config.toml
horizontal_flip = true
width = 256
muon_scale = "spectral"
orthogonalizer = "newton_schulz_5"
Rows from block 3 of a small self-supervised image encoder, named by matrix and row number. Rows with one number belong to one neuron. Each number is 128 + 32 x the weight over its row's rms, rounded and kept within 0 to 255. All counts start at 0. Numbers have three digits each. After the name is the row's rms in percent of the matrix's.
After each neuron's rows are labels from the 100 images, of 14848, where the neuron reaches its highest value: "top examples" is what is common among them. Only what is clearly more common there than usual is listed. The data: seven-segment displays showing three digits.
# fc1: MLP up (model.blocks.3.mlp.fc1.weight, 1024x256), inputs 37-73
# fc2: MLP down (model.blocks.3.mlp.fc2.weight, 256x1024, transposed), outputs 37-73

fc1.555 112:118148095138108063086200114095080100077135145127140121125078143159097174125164192131192106098082084157116153158
fc2.555 103:149101195133181141140101060167142144112181085144099173181123097141092112085080106110104115154107093111128122088
top examples: amber glow

fc1.585 115:144121189175164092150112127142139151171111088100171132104122128121181131100115174114113151128157162055181129141
fc2.585 124:108133043149081139123144171106100098129116134144138120145123163147130076072143119166088066086114136154089106128
top examples: white glow

fc1.368 116:099121172118176140124143129170121155091059212141117149150107130118163152112118107107118098117167132158119116077
fc2.368 114:160192064115082118154161144126125090095150107106145104145180136179158167118115112109186122126079079143125130150
top examples: white glow

fc1.483 091:112155163188114133114175117091146162051109101087156123145085160146152134164116123108060121153129126104105117106
fc2.483 100:152174089093128090114116091090123180159154162156153158053152103081135110129151137126119088107128082161128116146
top examples: white glow

fc1.713 099:123108116140096150209150126126120156114149137168106128194169126130140167141129135148179145133230088169143135128
fc2.713 096:137171138096181122145087090100135092133172131087107135090100094156176094144115137175140076109153131118117154126
top examples: amber glow

fc1.644 116:132090087168114123129147126156052132134125124126123108156110074172121175159115178165203137098122146120152145105
fc2.644 120:132135190192173139118049138109098127169167119101103113143168147109072098078095115147058093105162178124091138154
top examples: dark on pale

fc1.369 089:163092105193108108073071178151120175125092142125111173146116125172139106114126179138146088134125183140149126137
fc2.369 084:103088149098088102065174097102109103143145195094126156176118088089129154093151078180115100165162130122155102109
top examples: third digit: 7

fc1.45 098:129161102123161142164125088101142094149142114053171176080127110084077083194102122117111155104107144102168137123
fc2.45 086:154106087154169210179169093149085153198140107174101112082127151159109070172081136111078095152143097121100080074
top examples: blue glow

fc1.751 109:110111131120127156150109078104134148091040150118099083133158123167144092140149114159188116065172151140145091110
fc2.751 108:126154094087136107112164157092165123148196125121107176151142079128145156096229140088131019167117101099087074228
top examples: white glow

fc1.50 104:138143109102142123097097103156091142102192113139149102184115128116073131123163103180147163122146173062085111090
fc2.50 119:100131101104132195098182204051074120080111099088158143133099165138156147120124137118096063143082089155125139143
top examples: white glow

fc1.520 065:161121118130070074121169149079156104200138102064111104110130120097173154146182184139070086142115115118124134120
fc2.520 072:107087197147202123146090110145088125119144116142147106132129183154106118141132096103173179105142109127132156142
top examples: white glow

fc1.219 090:152142150122079117123084145088165151137085178141175093095144195141118157134126098133130184098160177129106135162
fc2.219 094:124137159061139099140116119098078117155159052150155127129108185110124093118195171152157102152150120143116160048
top examples: blue glow

fc1.569 118:118143124087160149145084153079210104085150081104109066146104168133083129163134082126143137099065120180073120210
fc2.569 108:111084165157121066122103104100049126108130174130146142131125078137152070112100141119140075127153160090122152092
top examples: dark on pale

fc1.766 080:102135147090107151131144132120176179138130113146122087101197162072108117116105104096105209196101144152110086147
fc2.766 079:125139095107111194130096091164176156099113142108125118078112089125162114136117172145142045079123200122114135163
top examples: dark on pale

fc1.697 101:139108148155084144108148149150136116130229128072135084132082152100134109092133177041177150163108114116154110107
fc2.697 101:094152161057177077112138142099098134111098128193138113135134116130100141076106070188099152113167161162108175110
top examples: dark on pale

fc1.719 113:177171134163129151137126068137129075167135149127155137136127118151156073079125146146033109137137129109096124088
fc2.719 101:127104133062116171107124166075127121115107072083096172161125089117136190111187119098190096072144157161138098148
top examples: green glow

fc1.550 119:133192154087131105094126063083148119103156165106150122092121166098139133160162135137102090134127125134156165145
fc2.550 117:086155158085120109158122181160147117131126178113087098104166187125153061139101127109163148125158157109186138124
top examples: dark on pale

fc1.28 072:135149132158143145148192099166110126121122120130158145140107154074166083134128130086140101078171122122113175112
fc2.28 078:169105190131123133122133094098163170123127168153098136135174140119149169184212081042112093121129065132138173091
top examples: dark on pale

fc1.143 098:144121115192150078148124132106132121144150155154127117150150135113100104098169142118107144201132131077162104148
fc2.143 093:142135126124115142113147105129167078116112150101100123092196101170075145153156093174202101095126172101080142147
top examples: dark on pale

fc1.4 090:191106165063169125122086115179085096138109157135193110134157086175142098126092132126120059173120061084111143170
fc2.4 096:097194171161120102055116156107169151144132130153141121138109156142118177122158114118132137074163121116115105101
top examples: dark on pale

fc1.419 116:120134172111120138093100168166096073100133158149069166090101192138129142139128141185059113137142125126110114153
fc2.419 109:177145158104099065164090159068105120078155146071078122079137173165114127074150150116130090125120137112058145123
top examples: dark on pale

fc1.41 065:108170159208127139134102184091177132109113064087145143117112129125088075104104097101138164072111118074154100134
fc2.41 072:104119167094162221123163130113109110117168128116165148123153122121138133080148093139119130185186197081122117096
top examples: blue glow

fc1.689 070:125155197130145054152146165139147122159115144179143181129106119080096127158156111100136129098151134162142125121
fc2.689 065:134115126171122147116110092117130165054133175074134124082128176129193099132130203084113135099104128099042132129
top examples: white glow

fc1.421 075:158125141107146125124112153101098100137075098129119150108132135053185111072131177122091134088097129078084137169
fc2.421 075:087117044108079161085096130107075096100086139125122141094100133110138168127148069111107164169090097155125108125
top examples: white glow

fc1.81 104:123130097111065138169086097119136108132144115146164090159093092128119110118140085106152160186093137199156135130
fc2.81 103:128110103142156106059110135158202180165111097145063078174142085113158156077107100130167124121142114078203155135
top examples: the digit 1; green glow

fc1.57 072:137057130119108105113127081131166172122114163174133124156147145123132148149159147140167140106094166162130174130
fc2.57 069:108154131198147123128161151137112111146153122118117160121097147119098101103130124132093122081185144093077176161
top examples: dark on pale

fc1.272 123:137123179140151137128116149083100172134087059104085135139098153135101182081118145199136185149155128127148109160
fc2.272 111:156124150128136116110241148163125093046116156158115163126103111126155095133179137093139141092094155200063196054
top examples: third digit: 4

fc1.659 099:146121144117126154132178135171155071120091127130143071147204097161127136158070092137148145136143134125088117110
fc2.659 099:135178155117076122123156137093057130070137104143123170161075081119138183114192122134072164189206142154097147120
top examples: amber glow

fc1.115 082:153131085098185151123129155123070111164102172146096202110122067125147118098110094162108090135136094157162192112
fc2.115 088:099095113069168133125075099141116112111140081089105060125178123173103123113164134190151089132129116149096125110
top examples: dark on pale

fc1.724 112:106152101089104180213149161093154165149101153124125094076163120119144162048159148115144101165159176106105128139
fc2.724 121:151118161129169100159141110150080103166182136113149183147070063202127104128148149135145196108119112130108133103
top examples: blue glow

fc1.616 098:150141056119092122103151145117114131121151156130153072151086118129101130105133120205100128168114136117176136087
fc2.616 103:161162126124171135119110114144098125114113111139125164086159088140111138098079115096142140106192152165101165150
top examples: dark on pale

fc1.61 096:136106166106116141144106165149204098156162094126138152107094151114122058099080108082150173137084107159199159107
fc2.61 103:192177160116126070099058116156107107146126197129153129184145119149136156174184064167113089088170172111089105159
top examples: dark on pale

fc1.564 080:152115151150150075183153102131085139147125115098108104169137137118161067168177154136144101188117117093100176083
fc2.564 080:105196100135101121047164125155153091039156117111136099066097119109106172109149125133069127095189114206062139162
top examples: red glow

fc1.230 083:138147155116226090156159099111083067100099087140069147158128104091170126085138133155112085185130163145106119103
fc2.230 084:091147129164137137094101142163098105156133131113194136160129126151116116167124125153112146127076128076134144087
top examples: third digit: 1

fc1.387 097:170185106167147154133175107102132095142062146099118098094135161138135085085112160183101089094173112144104095169
fc2.387 090:118079106130137081097092138124155149114157119129098181170087124161118192203111139080139089137134127068134132081
top examples: green glow

fc1.40 099:176147187129134072114102101113094117110168174147173153117142130126112133133137164172110137131155121084112163126
fc2.40 087:088133066122143155119157148120190161125071154125118101146155141071124154129135139072131137109179165113099130152
top examples: green glow

fc1.315 092:134114166141111165118119105064124109137166125218141146117159161116172133142101107185124132148163085126120112112
fc2.315 090:098089051100150099176149180175165133110099094162135142147161158171082128179150185166162133098085123162095147173
top examples: dark on pale

fc1.232 073:178166088137135154100158180132106155069148136103109128146124140127129072115076068160117150050090195090090168131
fc2.232 075:106128121148067113138216105125105170134152088157122114143131105157101169161170141128119091195147124181138057154
top examples: dark on pale

fc1.278 097:127108176159119161181106153126108130142186128152081134143108107157138148137094149125118147183122149131140099141
fc2.278 086:122164159055171089148090146107140146117110091060134084110162139075051057107102166114164093096111105136113137149
top examples: green glow

fc1.379 072:098143121126133135141132105106105152152110076039082129085162100167123074161120160059090077136139099071111071167
fc2.379 071:127111122197098154091170102175153130150133077128134135157100164151149145072188099160123177171077136187200157085
top examples: amber glow

fc1.160 100:093159152140180140101146137070083092138111118079111114132120108110170151176072089135109054133105105102154118186
fc2.160 099:105206107124128116143122092129165182117137155143106108119073121154150155119150081198147110135121073075160081073
top examples: amber glow

fc1.690 106:181166168155128138153083117065122133164111172193123081141153081098113156139186142135108130146131086124179136091
fc2.690 103:070164073088152110114134156183117115090118195104104199103155165149183144087116140107152141096116118116102141129
top examples: third digit: 7

fc1.134 089:137065133154085164162116181120132112094139154107136129126143122137093138077166143150137109137139157102116088154
fc2.134 083:154182106162173090057095197135058130136164104145128105140125117113152163105172105131132153136124135107116101090
top examples: blue glow

fc1.312 068:136081146129097159106160148125153139132131147150092093081126145112185122163138169170113165089109131078151160157
fc2.312 067:121114113130154112160116148182152130188134107067198148205093106074102140098130089142110134164126160160139082139
top examples: red glow

fc1.628 097:168118144155102169110092151072126128109140090088145066108165143113135128198113124060097156166123210113095085133
fc2.628 097:178104150161114109083083126132118127117117127113132193156113138092119039124088154132123090099166053136142202129
top examples: green glow

fc1.36 101:119119125137179130158127109120139121125204166083166082132102113090085131156103077094102111097163154115118108124
fc2.36 097:128168121124151177151167173070085110098142136139134130104036132130127098132217122176198107188108128154102141105
top examples: blue glow

fc1.632 109:115088108183138119157094119117131141158114173143184187097147163074126117138189128143102162150082182133161158103
fc2.632 099:102128132118123203130139187120121168133116101115103099083100098173119142071186066119200147132096166155127164095
top examples: amber glow

fc1.113 112:105106126152100129126154113113121142073194199069140197160088116080125169117151111151121078151147108171152063147
fc2.113 113:153122125028151095124137146130133116078129130088183109127099115172094080127172144100134092117135108099072127155
top examples: green glow

fc1.374 092:192083115147111157132052157050130106153121121135089185122134128129097160134116084132077111119088165209110112072
fc2.374 088:123115097168130102155169149201135121093117147104121087144121158071157109124115139135142155091073168053133118212
top examples: third digit: 1

fc1.473 097:167127143163147162180109192117150118131132124131167098119118128059104136188087101116142072081124131151139134154
fc2.473 096:129166122116151105140122102145123104150168125108075104103139129103128117136141153130107161069149119085118176129
top examples: blue glow

fc1.382 115:184146074052117093090075128049121120104120104184159204146131121081068171169123129143139109137137142142137158133
fc2.382 124:135146130176130119153141139189131126046126134110154103066153048117179100146159179110146131143143142091120147129
top examples: white glow

fc1.17 102:071141182150090130216061155146112091114096080095124053120073157133133127171136118105174204155159123177102133137
fc2.17 102:134148112116132114136134170103123148119125111104130120118200090114155138145119090126081141089153194111154080158
top examples: first digit: 0

fc1.705 128:106179158104199130124123150152161087087116151140139089105143165147079127147054165120151137139130124125108089119
fc2.705 130:099143107110109153141157154154106125146114135165084121156119100062104067181130134147135121126137092072110143108
top examples: dark on pale

fc1.553 098:188158133173187122077136138128193120157104148103119087126131129099130120113188135143076130088092176133120144149
fc2.553 093:131107143077104175186129130132125096098090100153131109135188167143108154174097083095158099165227087185149168133
top examples: white glow